config.yaml
model: "encoder-decoder image transcriber"
dataset: "numbers of one to four digits printed on busy colour backdrops"
train_examples: 295000
image_size: 48
crop_scale_min: 1
horizontal_flip: false
translate: 0.12
color_jitter: 0.1
tokenizer: "word"
vocab_size: 8192
encoder_arch: "resnet"
encoder_norm: "batchnorm"
encoder_activation: "relu"
encoder_channel_attention: "se"
encoder_depths: [3, 6, 3]
encoder_kernel_size: 3
encoder_stem: "deep"
encoder_avg_pool_shortcut: true
encoder_widths: [64, 112, 192]
fusion: "cross_attention"
decoder_width: 192
decoder_layers: 8
decoder_norm: "layernorm"
decoder_norm_position: "pre"
decoder_activation: "gelu"
decoder_mlp_ratio: 4
decoder_head_dim: 64
decoder_fused_qkv: true
decoder_bias: "none"
decoder_qk_norm: true
decoder_parallel_block: false
decoder_inner_norm: false
decoder_positions: "learned"
decoder_cross_attention_every: 2
decoder_tie_embeddings: false
init: "xavier_uniform"
residual_init: "zero_last"
optimizer: "muon"
muon_scale: "match_rms_adamw"
lr: 0.0016
momentum: 0.98
nesterov: true
orthogonalizer: "newton_schulz_5"
adamw_lr_other_params: 0.0018
steps: 5400
batch_size: 512
epochs: 9.4
lr_schedule: "cosine"
final_lr_fraction: 0
warmup_steps: 270
weight_decay: 0.2
adamw_weight_decay_other_params: 0
Rows from block 5 of the text decoder, named by matrix and row number. Rows with one number belong to one attention dimension. Each number is 128 + 24 x the weight over its row's rms, rounded and kept within 0 to 255. All counts start at 0. After the name is the row's rms in percent of the matrix's.
# q: attention query, key and value (stacked) (decoder.blocks.5.attn.qkv.weight, 576x192, the q third), inputs 128-191
# k: attention query, key and value (stacked) (decoder.blocks.5.attn.qkv.weight, 576x192, the k third), inputs 128-191
q.78 079 [119 100 128 143  93 104 162 116 141 111 126 171 122 108 142  97 159 149  94  79 127 160 105 138 130 126 145 103 146 101 151 116 102 130 121 129 142 100 140 148 107 149 101 145 106 105 111 162 107 131 123 143 172 135 120 157 198 124 141  91 136 107 162 126]
q.79 082 [ 87 144 121 138 108 108 149 113 123 139 100 164 126 130 141 154 144 162 114 139 122 175 108  96 152 132 136 136 115 155 144 128 171 166 118 131 160 131 152 159 115 147 146 120 163 195 135 159 148 110  98 130 136  96 181 136 139 116  96 127 132 155 134 102]
q.80 097 [144 135 181 115  92 141 112 149 120 101 144 115 149  90 113 119 125 111 148 108 143 119 162 139 114 105  99 123 149 140 121 149  85 115 101 146 133 133 125 153 152 144 112 161 154  82  83 112 142 109 158 165 130 152 109 118 171 134 132  93 162 101 104 147]
q.81 096 [113 109 151 119 124 125 113 123 169 122 159  86 104 118 121 163 132 146 132  73 124 125 134 136 139 105 121  90 185 106 143 137 105 166 104 158 151 144 143 123 158  96  65  90 113 131 113 129 116 129 107 109 129 187  91 160 143 138  84 121 102 122 140 115]
q.82 100 [140 148  82 153 129 139 155 127 176  95  92  88 131 156 123 124 132 143  84 166 135 166 133 109 163 121 132  93 147 142 110 151 100 116 115 102 137 104 124 139 168 151 170 122 118 106 130 114 130 129 125 125 112 127 132 138 106 123 112 178 122 188 122  87]
q.83 112 [ 90 164  95 139 135 107 166 158 129 144 143 120 121 115 135 143 117 132 146 102 103  98  97 123 165 101 119 137 162 146 119 146 119 115 119 147 131 142 135 147  88 119 100 147  79 117 133 114 128 117 119 125 117 131 115 132 114 171 112 142 139 172 177 118]
q.84 123 [159 116 138  97 180 174 114 122  77 153  83 142 124 120 162 124 158 121 120 146 102 153 120 153 121 162  90 125 115 110 164 102 159 170 160 124 129 114 113 136 132 129 121 124 131 161 152 127 124 158 111 139 136 136 141 119 127 113 140  82 133 103 128 134]
q.85 112 [108 132 127 143 128 113 153 108 117 175 193 123  94 154 127 144 170 103 140 115 159 104  96 119 128 130 122 125 153  98 104 121 130 103 135 173 116 121 178 114 139 112 113 133 116 106 135  96 137 133  92  75 140 172 130 146 137 189 153 137 105 134 151 113]
q.86 098 [135 119 135 116 101 147 170 120 114 112 148 111 146 142 104 108 150 120 155 150 151 128 171 164 119 161 146 103 175  79 145 170 109 163 139 153 133 146 125 146 163 132 163 131 133 149 117 160 143 143 126 156 127 152 127 147  94 118 132  91 145 127  71 105]
q.87 086 [100 113 142 106 166  78 104 114  99 112 164 130 106 147 139 128 154 157 163  96 123  96 152 122  76 116 129 141 146 117 130 134 160 158 176 127 129 141 131 101 129  43 132  93 110 141 138  99 167 164 131 128 116 147 147 155 116 109 105 129 116 141 148 155]
q.88 097 [161  93 100 167 132 103 147 154 127 120 106 169 182 135 109 106  63  93 117 166 146 172 121 105 117 135 106 120  96 122 139 123 119 106 139 108 123 121  99 118 164 147 176 142 148 116 143 159 106 133 118 162 125 114 135  74 124 119 154 133 126  98 108 144]
q.89 082 [138 153 129 122  61 129 139 132 159  93 114  87 142 100 116 128  95 154 116 138 156 160 174 133 156  98 125 119 148 117 120 173 125 148 102 128 140 122 132 119 159 103 138 143 120 130 101 131 142 141 141 149 137 135 128  98  77 112 101 157 101 128 146  94]
q.90 097 [146 162 117 139 107 130  83 140 144  95 170 110 111 153 123 166 128 134 153 133 173 157 194 132 106 134 115 147 166 161 132 149 161 155  84 170 101 128 124 130 191  72 116 119  99  97 133 100 102 165 154 142 113 131 158 168 124 144 130 111  92  79  99 136]
q.91 106 [119 102 118 146 120  79 119 125 129 128 169 127 120 105 129 107 166 134 119 121 169 144 152  91 109 106 185 158 138 110 138 133 149 113  97 164 145 140 152 110 163  79 140 101 117 122 117 160 120 115 136 110  93 109 160 156 100  96 125 136 116 123 159 145]
q.92 106 [155 138 131  74 171 123 115 113 123 136 127 144 139 123 125 111 104  93 132 140 159 146 148 105 124 132 117 146  93 104 140  96 165 111 117 155 135  91 131 156 118 110 162 144 157 114 130 152 110 136 158 154 135 124 128 100 129 138 143 110 147  75 115 112]
q.93 104 [133 129 127 163  99 128 120 128 182  70 116 113 114 153 116 139 104 163 118 131 145 122 119 135 161 122 123 164 132 158 138 171 121 111 112 135 114 129 104 118 156 119 134 155 128  83  83 141 144 143 139 129  90 105 139 132 120 113  81 170 104 146 148 119]
q.94 091 [ 65 123 134 148 127 140 117 144 148 110 110 139 104 140 127 132 139 179  97 131 146 111 138 145 159  91 124 164 129 149  90 141 107 103  94 145 104 134 100 129 123 123 101 127 119 143 104 135 101 148 159  91 113 158  96 142 108 130  77 166 132 177 198 119]
q.95 103 [136 105 154 138 113 149 150 125  90 124 117 148 174 130 134  73 139 120 126 120 113 133 117 159 116 135  97  97 106  78 154 116 144 168 168 112 141  95 146 106 132 142 195 144 168 113 149 135 136 154 125 157 123 125 140 127 161 109 158  73 142 133  98 121]
q.96 104 [155  84 143 114 137 175  86 106 142 145 108 153 127 105 187 119 136 128 112 145 129 112  93 143  83 154 148 118  97 153 150 109 124 164 140  81 148 143 140 121 108 106 112 139 142 171 135 119 137 133 154  93 132 100 206 116 117  64  89 114 127 144 119 135]
q.97 107 [180 133 121 162 163 129 132 135 118 144  98 152 141 120 134 116 135 121 149 155 144 123 105 147 148 118 152  95  89 143 159 140 120 127  99 124 124 100 111 136 166 117 166 141 147 118 127 167  70 161 130 166 148 118 172  62  81 126 147 136 153 123 104  97]
q.98 112 [113  99 109 112 142 123 162 115 126 135 119 118 111 143 141 180 111 156 130 123 164 151 119 175 142 136 118 133 128  99 150 158 119 114  96 144 157 133 109 174 146 129 148 121 122 148 133 145  78 110 144 134 105 125  64  80 140 159 119 142 135 138 132 108]
q.99 112 [122  95 146 107 123 172 130 137 126 120  98 135 145 112 124 123 119 170 102 148  73 126 147 142 106 139  87 131 108 164 129  78 151 160 142 126  95 128 126  97  74 138 121 145 142 173 164 150 144 126 144 120 135  90 129 141 152  94 114 110 169 127 125 114]
q.100 117 [ 97 129 135  96 115 113 140 139 178 114  93  96  95 176 125 166 130 136 127 148 133 138 149 138 148  97  91 173 163 187 106 138 125 112 133 146 101 141 131 128 114 108 120 117 108 143 123 142 176 135 131 133 104 110 107 137 172 137 112 131 113 127 129 132]
q.101 099 [164 135 117 161 129 160 152 113 129 157 127 122 154 129 136 100 120 110 106 118 103 126 105 130 106 141 123  57  94 123 162 131 128 119 134 102 131 115 124 163 140 176 149 124 134 116 131 182 107 141 115 144 104 165 121 104 130 138 119 171 146 151 120  82]
q.102 103 [ 89  95 116 129 153 131 176 150 116 153 115  97 143 114 133 105 124 142 130 122 110 127 116 164 124 138 171 144 105  91 125 151 134 142 120 136 174 175 159 146 125 154 124  89 158 146 152 128 150 113 115 116 121 119  95 105  85 169 156 116 120 144 159 123]
q.103 096 [129 100 138 125 102 151 189  91 104 101 128  75 144 160 187 151 139 120 142 102 139 121 127 150 137  97 147  93 126 117 138 134 106 135 167 124 109 159 176 121  67 134 128 115 139 114 121 177 105 109 133 176 132 125 102 132 131 137  95  94 157 182 121  87]
q.104 104 [101 147 112 110 121 114 192 149 150 143 172  74  99 126 141 138  98 106 118  82 181  82 115 121 153  91  99 123 130  88 111 157  80 131 129 113 166 130 152 126 147 151 132 119 128 100  94 136 114  99  99 153 129 143  90 154 135 182 140  96 150 117 143 126]
q.105 088 [156 159  96 148 122 114 161 131 148 130 116 163 131  88 130  90 132  70 128 109 179 145  89  87 160 164 124  96  76 122  91 147 105 106 141 131 111  80 153 151 116 171 112  89 117 124 136 131  94 164 107 117 140 112 132 118 122 126 147 143 110 155 122 137]
q.106 089 [112 106 105 167 117 134 105 180 170  99 139 128 113 131 146 137  75 124 153 136 166  94 133 103 143 118 164 166 106 158 136 122 109 101 147 109 138 110 134 138 173 181 113 151 102 132 103 150 100 149 137 101 120  81 130 159 122 149 134 142  71 137  94 191]
q.107 098 [108 123 114 148 146 109 161 140 146 155 159 130 115 128  90  82 119 107 125 110 164 102 135 103 123 146 178 102 114  80 118 132 108 119 140 142 134 136 156 157 135 156 127 119 138  86 110 133 127 106 141 124 144 133 114 152 163 147 165 112 164 127 119 155]
q.108 096 [119 125 132 150 148 103 111 160 160 139 100 130 123 133 116 114 106 119 109 188 100 145 149  60 142 141 155 149 122 200 117 109 135 105 112 141 126 128 131  87  88 100 102  99  97 191 135 124 143 159 139 112  95 121 145 148 109 106 125 158  80 142 155 167]
q.109 103 [123 121 132 165 117 111  95 166 157 121 168 148 145 135 147 106 118 141 158 139 119 107  88  93  91  92 154 123 132 129 122 109 144 107 121 104 123 150 137 103 107 158 151 138 120 119 158 157 117 127 124 122 124 116 160 150 152 117 162 118 141 144 116 174]
q.110 089 [ 98 129 139 137 101 155 153 149 119 120 108  94 152 157  95 127  97 131 131 132 139 124 114 125  97 123 136 143 123 150 136 125 109 128 138 135 100 123 127 105 120 163 121  99 125 100 124 146 187 110 118 144 165 145 129 107 170 119 100 102 175 161  80 119]
q.111 096 [140 145 145 127 174 112 133  85  89 148  98 156 129 118 145 123 163 123  97 163  90 154 138 133 120 147 133 106 109 163 137  98 188 169 142 125 102 165 104 105 101 119 144 105 138 162 154 126 127 133 132 129 139 135 171 104  99  86  76 132 104 123 126 120]
q.112 098 [168 126 132 152 159 127  67 100 130 118 125 141 113 121 137 118 152  83  87 157 114  91 120 139  55 146 120 110 128 109 142 127 184 167 157 146 137 144 119 109 122 123 151 129 161 160  84 112 152 111 110 146 133 106 145 149 134 105 134 109 140 106 129 138]
q.113 115 [177 113 127 127 139 179  59 106 112 131 125 105 141 114 125 140 119 125 118 137 111 137 116 138 105 133 129 129 123 110 152 115 174 165 170 120 157 157 126  98 131 136 149 109 146 156 138  97 147 120 122 113 145 136 155 126 129 122 127 127 149 145 108 146]
q.114 099 [156 126  94 104 157 131  97 125 129 145 126 150 186 115 174 148 117 128 120 167 145 124 110 110 102 143 147 117  98 164 129  88 144 133 115  85 121 126 138 130 124 139 147 122 147 164 183 141  87 141 162 116 125  85 195 107  97 132 161  81 146 124  85 111]
q.115 089 [130 161 119 141 108 160 115 113 158 137 121 161 100 130 165 105 130 115 141 152 101  99 110 102 167 114 130 138 157 193  67 122 115 106 110  91 119 115 126 135 104 116  82 108 102  90  83 117 101 145 137 107 134 139 151 134 154 107  97 158 141 166 139 130]
q.116 107 [ 89 129 132 127 164 151 190 106 102 143 124  87 118 104 158 154 151 137 131 113 100 119 137 165 182 128 110 150 106 139 140 117 131 117 115 144 148 112 154 170 130 101  99 131 119 146 113 115 135 118 139 119 116 145  58 142 124 189 111 154  94 148 135 106]
q.117 089 [132 124 114 115  85 103 124 156 138 110 119 132 135 126 128 160 103 121 133 136 163 155 150 143 147 119  81 109 141  86 120 152 128 123 105 149  87 131 132 109 161 110 128 161  84 128  95 123 111 116 136 130  84 147  84 123 141 141 104 134 131 118 137 140]
q.118 115 [143  97 137 144 140 172 110 114 103 159 111 146 149 131 196 154 144 111 142 159 108 108  97 160 134 143 146 138  95 137 116 101 106 161 150 135 140 142 149 117 103 166 125  91 110 147 131 117 110 136 160 126 103 152 189 177 102 121 101 115 110 168  94 123]
q.119 095 [133 108 116 183 150 110 164 131  64 139 101 137 148 129 142 109 121  88 133 132 148 129 118 129 160 141 145 107 120  99 145 112 137 139 153 109 119 178  83 118 130 119 181 106 139 100 121 169 120 151 150 157 141 149 133  88  90 131 129 108 136 121 102 135]
q.120 088 [ 97 166 147 102 134  94 118 140 112 125 132 152 122 142 115 150 126 164 165 122 119 129 132 115 135 163 128 180 165 144 124 131 121 109 154 145 122 135 145  89  99 116 153 133 133 149 144 100 192 147 139  96 136  93  92 118 178 106 133 126 111 103 157 144]
q.121 098 [ 89 141 110 110 129  87 133 136  88 131 178 145 107 122 101  79 108 171 146  89 138 123 106 129  96 113 118  92 121 133 129 104 117 117 166 123 119 124 167  95  97 176 154 137 120 124 142 141 167 111  91 131 139 143 143 103 139 125 170  79 136 127 114 127]
q.122 096 [ 99 150 127 141  82 150 131 132 112 138  95 138 171  95  98 115 126 113 106 111 111 126 167 127 141 130 109  89 104 126 107 164 146 119  90 131 114 113  99 113 116 176 160 178 130 139  87  99 106 145 147 154 162 121 115 138 150 138 150 138 121 121 148 143]
q.123 076 [102 122 151  99 129 133 129 134  99 103 112  99 115 100 105 139 128 160 155 107  85 132 113 139 103 126 123 148 134 150 161 151 135 109 108  79 147 151 116 144 120 125 124 156 148 174 130  92 102 162  95 118 114 155 145  80  94 124 108 109 104 134 127  99]
q.124 099 [140 132 137 129 136 127  99 117 124 162 153 123 137  94 163 106  89 100 148 164 128 139 135  93 114 134 159 153  58 163  92 107 139 113 159 101 114 113  99 137  74 143 105 159 162 128 130 138 113 100 122 166 115 127 127  86  87  86 156 121 147 113  97 165]
q.125 106 [148 120 163  81 127  81  95 127 169  86 137 104 133 168 101 134 109 154 144 121 119 127 158 128 141 120 131 161 144 129  76 103 117 102 147 129 112 129  98 103 117 157 130 160 140  96 123 132 145  72 129 141  90 126 122 147 151 112 145 100 112  97  79 118]
q.126 142 [ 75 142 167 139 114 114 176 125 150 110 138 108 100 161 116 146 155 147 136  77 145 138 123 139 184 124 124 153 151 107 127 143 110 109 126 182 121 139 158 102 130 112 103 120 106 103 106 116 146 144  94 109 104 192  76 172 146 187 130 176 120 155 149 117]
q.127 110 [128 157 158 145 138 127 180 164 134 156 117 128 101 102 151  92 107 101 141  90 131  98 128 129 152 102 116 114 144 100 167 104  90  92 142 173 148 148 138 163 139 157 145 112 130 101 121 176  82 118 136 112 146 132 116 134 144 116  95 131 129 124 102 131]
k.78 110 [129 165 136 104 154 110 149 176 151 141 156  79 119  92 108 137  78 108  93 108 110  90 115 111 127 130  95 135 137 157 145 148 140 140 147 154 125 150 144 137  98 140 124 136 136 114 133 119 179  97 114 139 142 182 135 132 160 156 126 122 135 179 114 141]
k.79 080 [145 109 170 121 135 162 103 135 136 127 135  87 126 133 127 133 101  97 105 143 105  97 103 122 127 115 102 117 135 129 126 123 133 121 126 135 110 130  84  77 155 121 106 133 119 122 116  88  92 110 170 130 106 159 115 108  88 129 108 127 114 154 135 137]
k.80 097 [111  92  96 179 145 120 109  98 147 144 135 140 108 148 114 117  97  85 167 165 113 153 122 151 150 157 120 139  69 124 153 109 113 106 162 122 127 128 132 127 116 126 165  90 130 169 157 139  74 151 150 128 140 127 105 111 116 130 129 172 135 107 133 143]
k.81 094 [ 73 148 123 137 138 105 134 115 100 141 138 116 132 104 127 122 137 145 128 109 136 121  96 120 113 117 146 153 111 153 115 115 144 107 147 153 125 121 183 139  57 151 128 122  94 131 127 127 150 126  99 104 169 149 118 131 112 147 119 119 122 150 152 140]
k.82 103 [134 112 151 157 154 164 115  79  75 132 103 177 124 118 168 147 128 117 144 117  90 135 128 131 137 125 121 123  90 158 127 108 154 152 137 128 116 129  96 130 101 128 118 119 112 167 165 102  83 138 121 124 110 114 183 155  87 111 111 138 106 107 135 118]
k.83 103 [ 92 124 166 155 115 128 139 105 160 115 123 109 130 128 161 152 135 143  94  93 143 175 125 151 136 128  88  93 133 144 124 128 147 153 147 133 113 100 175 147 141 151 133  93 124 116 119 135 128 118  92 134 153 174 122 175 139 153 130 140  92 157 109 136]
k.84 102 [149 121  98 129  78 139 117 118 147  86 130 121 112 108 115  86 136 108 108 115 110  85 139 144  70 117 147 141 144 141 129 122 159 155 133 125 145 160 155 101 134  79 170 122 133 117 102 133 153 134 158 141 113  97 134 134 169 117 142 118 135 109  96 108]
k.85 096 [128 115 130 142 138 148 124 141 173 122 131  97 118 126 153 133  81 175 192  54 105 137 132 128 160  94 149 134 144 113 137 155 111 132 128 139 108 140 116  96 127 132 131 107 121  97 139 139 115 125 136 137 115 146 136 157 100  84 143 125 121 162 106 147]
k.86 090 [122 138  60 132 180  86  99 101  91 141 127 143  77  90 153 101 131 119 137 140 109 108 158 101 102 123 172 150 103 136 137  97 177 124  92 102 145 118 134 139 135 111 130 129 131 125 173  83  85 131 131 119 130  87 125  70 124 140 169 111 131  97 117 117]
k.87 077 [123 126 126 165 138 160  92 132 130 110 119 125  98 131 126  75 157 106  91 172 102 145 139 122  88 156 117 123 153 135 120 120 149 136 117 142 139 170 116  97 132 156  71 129 138 147 130 103  96 105  98 119 110 130 120 139 118 101  90 121 159  92 106 104]
k.88 080 [105 122 150  93 130 159 116 131 140 117 140 113 142  98 141 125 160 141 125 156 119  88 158 143  90 149 148 104 123 130 123 139 108 136 134 117 127 126  90 111 116 177 140 126 143 171 126 138  90 132 140 127  84  96 103 163 143  99  81  83 146 142 152 146]
k.89 110 [113  99  90 148 171 133 104 104 137 158 107 151 137 132 148  98 135 112 138 129  94 131 129 141 112 161  95  86 136 159 130 121 139 124 158 133 114 130 103 121 140 156 161 129 144 136 107 111  77 155 104 154 154 128 131 130 120 125 118 128 130 137 114 147]
k.90 085 [ 77 146 121 139 180 144 156  96 121 118 118 104 125  95 156 107 159 144  90 109  86 110 107 113 138 130 144 146 100 123 124  96 132  93 143 127 164 149 141 124 109 179 104 149 135 169 113  88 168  67 140 110 135 126 137  98 120 136  91 147 129 183 170  92]
k.91 106 [148 137  91 156  84 110 137 141 162 131 103 130 100 185  98 126  95 100 122 131 136  75 137 110 142 116 161 158 182 124 145 150  64 101 127 114 185 137 114 116 124 170 134 125 114 136  87 105 118 178 112 127 128 127 105 102 137 167 130 147 103 150 140 116]
k.92 125 [128 111 115 147 135 144 117 113  98 106 126 116 147 129 128  98 143 158 139 140 111 111 150 153  73 147 142 105 135 121 128 131 145 149 144 109 138 142 115  86 136 125 120 168 136 143 138  96 138 121 161 119 128 114 107 149 118  90 139  68 144  79 100 136]
k.93 102 [108 141  98 149 111 163 139 102  88 153 140 116 148 105 142 161 132 128  80 110 130 188 133 123 135 123  93  82 132 130 129 125 107 170 158 132 110 103 113 165 139 142 178  98 134 146 128 104 106 142  95 148 157 152 158 127 113 138 151 154 119 161 101 162]
k.94 080 [111 117 132 160 152 119 168  93 133  97 134 103 175 141  99 170 150 137 163 138 121 154 113  98 151  91  92 108 132 135 151 134 132 113 158 143 154 140 100 125  90 154 106 102 133 137 130 110 113 108  96 168 136 167 118 134 102 138 103 144  97  86 130 116]
k.95 096 [182 121 141  89 172 130  75 132 113 152 164 125 103 117 113 130 142 102 126 129 135 105 149 142  47 139 155 122 123  97 104 124 138 141 155 126 114 122 121 154 106 101 106 138 130 132 132 166 135 146 107 120 131 114 147 138 157 112 149 129 151  73 114 154]
k.96 114 [126 179 160  83 100 114 151 178 115 143 106 127 139 151 108 120 135 144  85 171 119 140 134  95 120 140 126 121 156 125 113 168 154 104  76 136 120  96 100 122 158 142 139 126 124 158 116 129 145 106 156 142 104 119 120 168 151 145 117 114 131 158 144 129]
k.97 102 [121 114 150  87 141 128 117 113 127 138 126 141 140 103 160  97 113 110  93 140 123 173 152 138 116 170 107  92 148 134 110 107 172 158 124  99 124 118  84 153 155 139 149 133 149 122 153 109 145 126 174 146 112 151 163 147 130 107 136  93 135  91  82 122]
k.98 097 [133 130 153 159 114 160 146 145 187 126 135  79 161 116 108 129 115 136 104 109  99 120 128  90 139 105  96 125 141 169 135 132 131 145 127 148  99 135 137  76 135 126 109 122 149 118  90 115 128 148 138 160 128 176 129 192  99 115  85 119 101 158 152 109]
k.99 105 [140 128 165  78 149  73 118 123 107 133 124 135 145 128 130 110 142 101  99 173 168 124 121 155  62 132 107 129 142 127 129 134 147 119 150 111 129 132 127 156 136  85 107 108 103 134 131 163 150 137 119 154 143 171 140 102 163 121 102  90 119  98 133 145]
k.100 113 [146 143  69 144  92 154 139 122 123 126 113 143 132 122 151 110 139 146 121 124 132 145 163 143 129 112 103 138 123 169 164 126 129 124 139 112 141 127 139  98 139 122 107 115 101 145 107 123  93 156 102 175 149 100 129 129 115  99 124 165 111 143 138 151]
k.101 089 [150 102 128 129 157 119 128 115  95 139 124 144 119 104  86 130  95 106 148 150 135 171 155 130 151 136 166  88  95 102  78 135 131 170 140 122 103  68 124 109 145 131 162 148 127 128 131 118 106 150 132 101 121 108 141 164 115 128 160 127 153 121 112 153]
k.102 099 [165 119 137 120  94 105 111 128 185 119 120 126  88 195 125 138 123 119 186 152 140 113 138  73 130  96 130 147 181 138 104 131 125 123  93 151 129 140 128  51 115  94  93 155 122 100  87 117  92 126 143 115 105 132 102 161 116 115 139 127 108 105 120 118]
k.103 096 [115 162 126 106 159 108 122 152 132 169  81 147 108 109  89 112 115 141 122 153 106  91 118 102 123 137 145 146 113 111 133 124 152 117  74 143 182 113  98 138 136 144 102 167  96 146 133  88 152 122 118  75 126 127 119 168 122 167 156 119  97 108 126 141]
k.104 097 [134 116 138 132 122  98 122 152 191 118  81  96 116 152 107  90 133 165 140 158 112 125 146  85 123  97 140 148 168 176 128  96 157 108 114 172 106 147 134  97  87 103  77 119 116 138 149 112 125 129 146 134 130 127  97 133 144 129 121 118  92 159 141 135]
k.105 087 [130  94 180 137 103 112  91 140 140 161 163 109 134 149 125 180 112 144 135 112 107 103 126 153 108 104 145 129 142 153 143 131  92 122 111 113 154 135 130 154 134 126 100 142 156  84 116 167 134 132 128 113 119 131 115 126 167 151 138 170 106 123 159 142]
k.106 113 [102 172 142 108  92 137 165 143 102  89 168 117 147 132 122 153 136 106 103  70 114 133  88 115 186 121  86 135 134 108 124 131  98 100  93 129 113 132 138 164 110 143 155 121 129  82 116 114 155 111  98 145 159 162 124  96 170 147 134 138 155 144 148 108]
k.107 089 [130 128 135  98 104  97 135 152 147 119 168  92  99 113 134 164 118 131 155 117 137 113 107 128 140 108 119 157 167 102 134 135 130  81  89 157 124 117 143 104  92  98  79 111 100  74 137 165 141 130 125 127 104 142  89 106 131 156 125 104 103 107 166 135]
k.108 089 [120 144 100 140 100 172 124  76  80 132 101 114 143 150 148 130 143 136 106 127 148 131 105 143 155 104 148 126  78 140 130 156 126 126 104  83 146 134 121 121 185 149 138 108 139 153 131 117 108 111 135 134 109 104 168 108 120 159 136 184 112 168 131  72]
k.109 080 [123 158 142  79 149 133 147 125 103 166 148 114 116 181 124 170 128 128 120 114 128 120 120  87 162 157 165 135 124 101  97 136  85 131 127 154 141  88 115 156 116 139 112 136 123 113 133  98 160  82 102  83 111 104 111 126 140 148 118 126 112 113 159  94]
k.110 086 [166 116 117 109 151 122  89  98 118 120 156 122  97  80 153 156 144 116 142  95 116 122 174 142 130 121 131 140  98 128 127  94 154 130 131  95 128 141 155 184 120 105 153 152 115 148 186  94  82 149 108 130 119  83 132 103 112 157 176 144  87 116 125 154]
k.111 085 [117 152 136 101  61 168 124 125  92 112 120 127 151 110 134 136 104 118 108 143 147 139 117 148 121 123 105 107 135 119 125 139 101 151 107 117 119 104 137 152 165 125 144 143 155 100 113 127 131  98 155 165 119 151 135 153 106 142 158 100 200 140  67 125]
k.112 104 [114 129  93  69 117 134 131 160  93 128 157 116 136 137 121 122 116 103 145 130 151 140 120 124 179 147 141 173 108 170 107 110 112 115 104  90 152 127 133 140 171  80 118 129 123 139 144 115 137 158 145 114 130 104 129  80 125 130 146 121 116 125 120 150]
k.113 111 [116 117 125 137 125 132 127  92  83 134 102 174 124 157 128 114 174 110 142 158  94 146 129 141 119 178 179 129 131 113 123 118 136 155  97 121 109 105  89 129 141  74 143 138 125 133 132 127 124 145 127  83 100  75 117 129  85  75 132 130 144  77 119 136]
k.114 092 [174 142 170 118  90 139 136 120 128 117 134 171 123 153 128 135 146 114 152 124 112 146 128 151 148 135 162 178 139  89 106 122 161 120  98 118 137 123  84 166 138 124 129 177 129  81 108 134 119 106 146 127  91 130 127  93 154  92 121 146 118  98 109 135]
k.115 089 [ 98 146 172 137 129 139 162 180 109 128 155 111 157 124  91 165 114 117  80 104 133 156 100 133 148 150  82  89  94 170 147 129 125 121 102 133 106 115 115 137 163 168 147 135 138 176 162 158 140 106 146 135 132 133 112 169 138 170 134 150 117 151 148 133]
k.116 097 [119 156 116 153 125 134  99 100 164 142 125 141 109 160 104 176 118 131 151 161 165 164 161 114 105 110 145 137 104 157 138 150 163  93 159 145 132 117 148 103 104 136 149 128 106 175 171 152 102 101 147 132 133  98 130 144 172 146 112 152 138 137 138 130]
k.117 092 [124 155 122 171 172 157 154  85 145 121 138 107 119 118 142  96 155 133 155 116  83 128 144 132 119 124 136 118 129 176 138 118 136 107 144 107 160 108 136 148  61 161 139 105 139 135 146 127 122 137 119 113 143 142 144 140 114 156  96 148 109 129 143 101]
k.118 124 [134 167 182 115  85 129 135 134 167  93 113 120 121 162 100 160 118 132  85 108 122 152 115  88 138 116 129 154 143 154 119 146 148  97  86 110 132 111 100 143 145 108 134 155 137 118 108 128 158 100 165 101 102  95 108 133 150 141 123 158 135 175 139 107]
k.119 092 [156  85 139 117  67 152  81 105 154 112 138 125 112 119 122 120 137 110 136  77  93 104 117 145  99 123 167 136 125  95 114 118 111 154 118 142 153  94 165 112 144 122 126 105 150  82 133  80 140 152 114 101 110 106 143 129 139 115 154 141 122 122 124 122]
k.120 087 [163  84 102 161 123 134 101  88 124 140 130 123 104 110 149 112 184 134 131 121 147 103 158 176  72  87 124 116 153 135 151 137 165 147 160 123 154 144 167 151  94  93  90 100  77 126 110 119 129 128 100 145 171 144 140 141 138 142 114 112 106 112 150 142]
k.121 100 [163 112 120 118  85 133 112 124 135 148  91 141 135 149 155 112 139  77 136 132 116  98 135  91 158 130 139 133 138  61 116 127 142 154 126 130 130 122 130 122 140 106 115 151 155  74 109 145 116 163 119 137 136 125 139 109 115 111 163 138 149  94 128 143]
k.122 100 [128 100 121 112 191 132 131 127 113 108 151 122 123 140 152 150 156 137 114 112 150 135 107 167  87 122 102 123 123 124 158  83 136 155 203 126 138 124 147 153 125  90 126  94 129  92 147 158 172 121  94 150 135 152 145 104 159 109 109 127 152 116  87 108]
k.123 090 [159  97 115 148 125 130 121  91 145 139 114 147 152 143 177 128 138 110 116 166 147 169 125 123 126 128 133 102 157 112 120 123 140 162 138 132 134 123 124 102 151 112 164 116 114 108 121 131 108 126 139 160 100 109 154 129  76 111 148 161 150 103 106 138]
k.124 093 [155 124 135 113 148  99 138 121 119 111 102 151 162 150  89  98 120 142 110 135 139 132 147 151 108 154 137  66 144  95 118 174 114 105 113 122 123  90 113 130 186 153 157 141 136 131 148 167 109 153 136 120 122  87 128 127 162 126 130 118 168  98 142 137]
k.125 112 [136 132 107 156  59 147 120 119 127 107 115 184 126 126 173 122 134 105 178 140 141 136 128 142 157 106  95 133 113 119 150 142 102 114 131 132 114 147 151 121 109 119 157 130 119 140 136 134  67 180  98 141 147 118 126  63 104 110 149 171 156 112 150 174]
k.126 138 [102 110  97 167 160 129 113 114 147 151 127 102 108 109 146 139 126 150 152  88 100 123 156 140 107 116  90  95 125 133 148 115 138 157 153 135 124 131 157 143  89 130 143 109 109 126 145 121 112 115 108 139 177 155 123 135 108 131 121 119  92 127 146 113]
k.127 131 [110 121 157 144  98 125 113 145 171  96 180 122 131 139 104 166 139 141 144  99 141  99 124 130 123 128 121 141 140 114  89 128 126 113 133 139 110 128 167 116  78 132  83 132 117 103 111 112 155 114 153 120 118 175  73 156 171 173 131 105 123 142 181 134]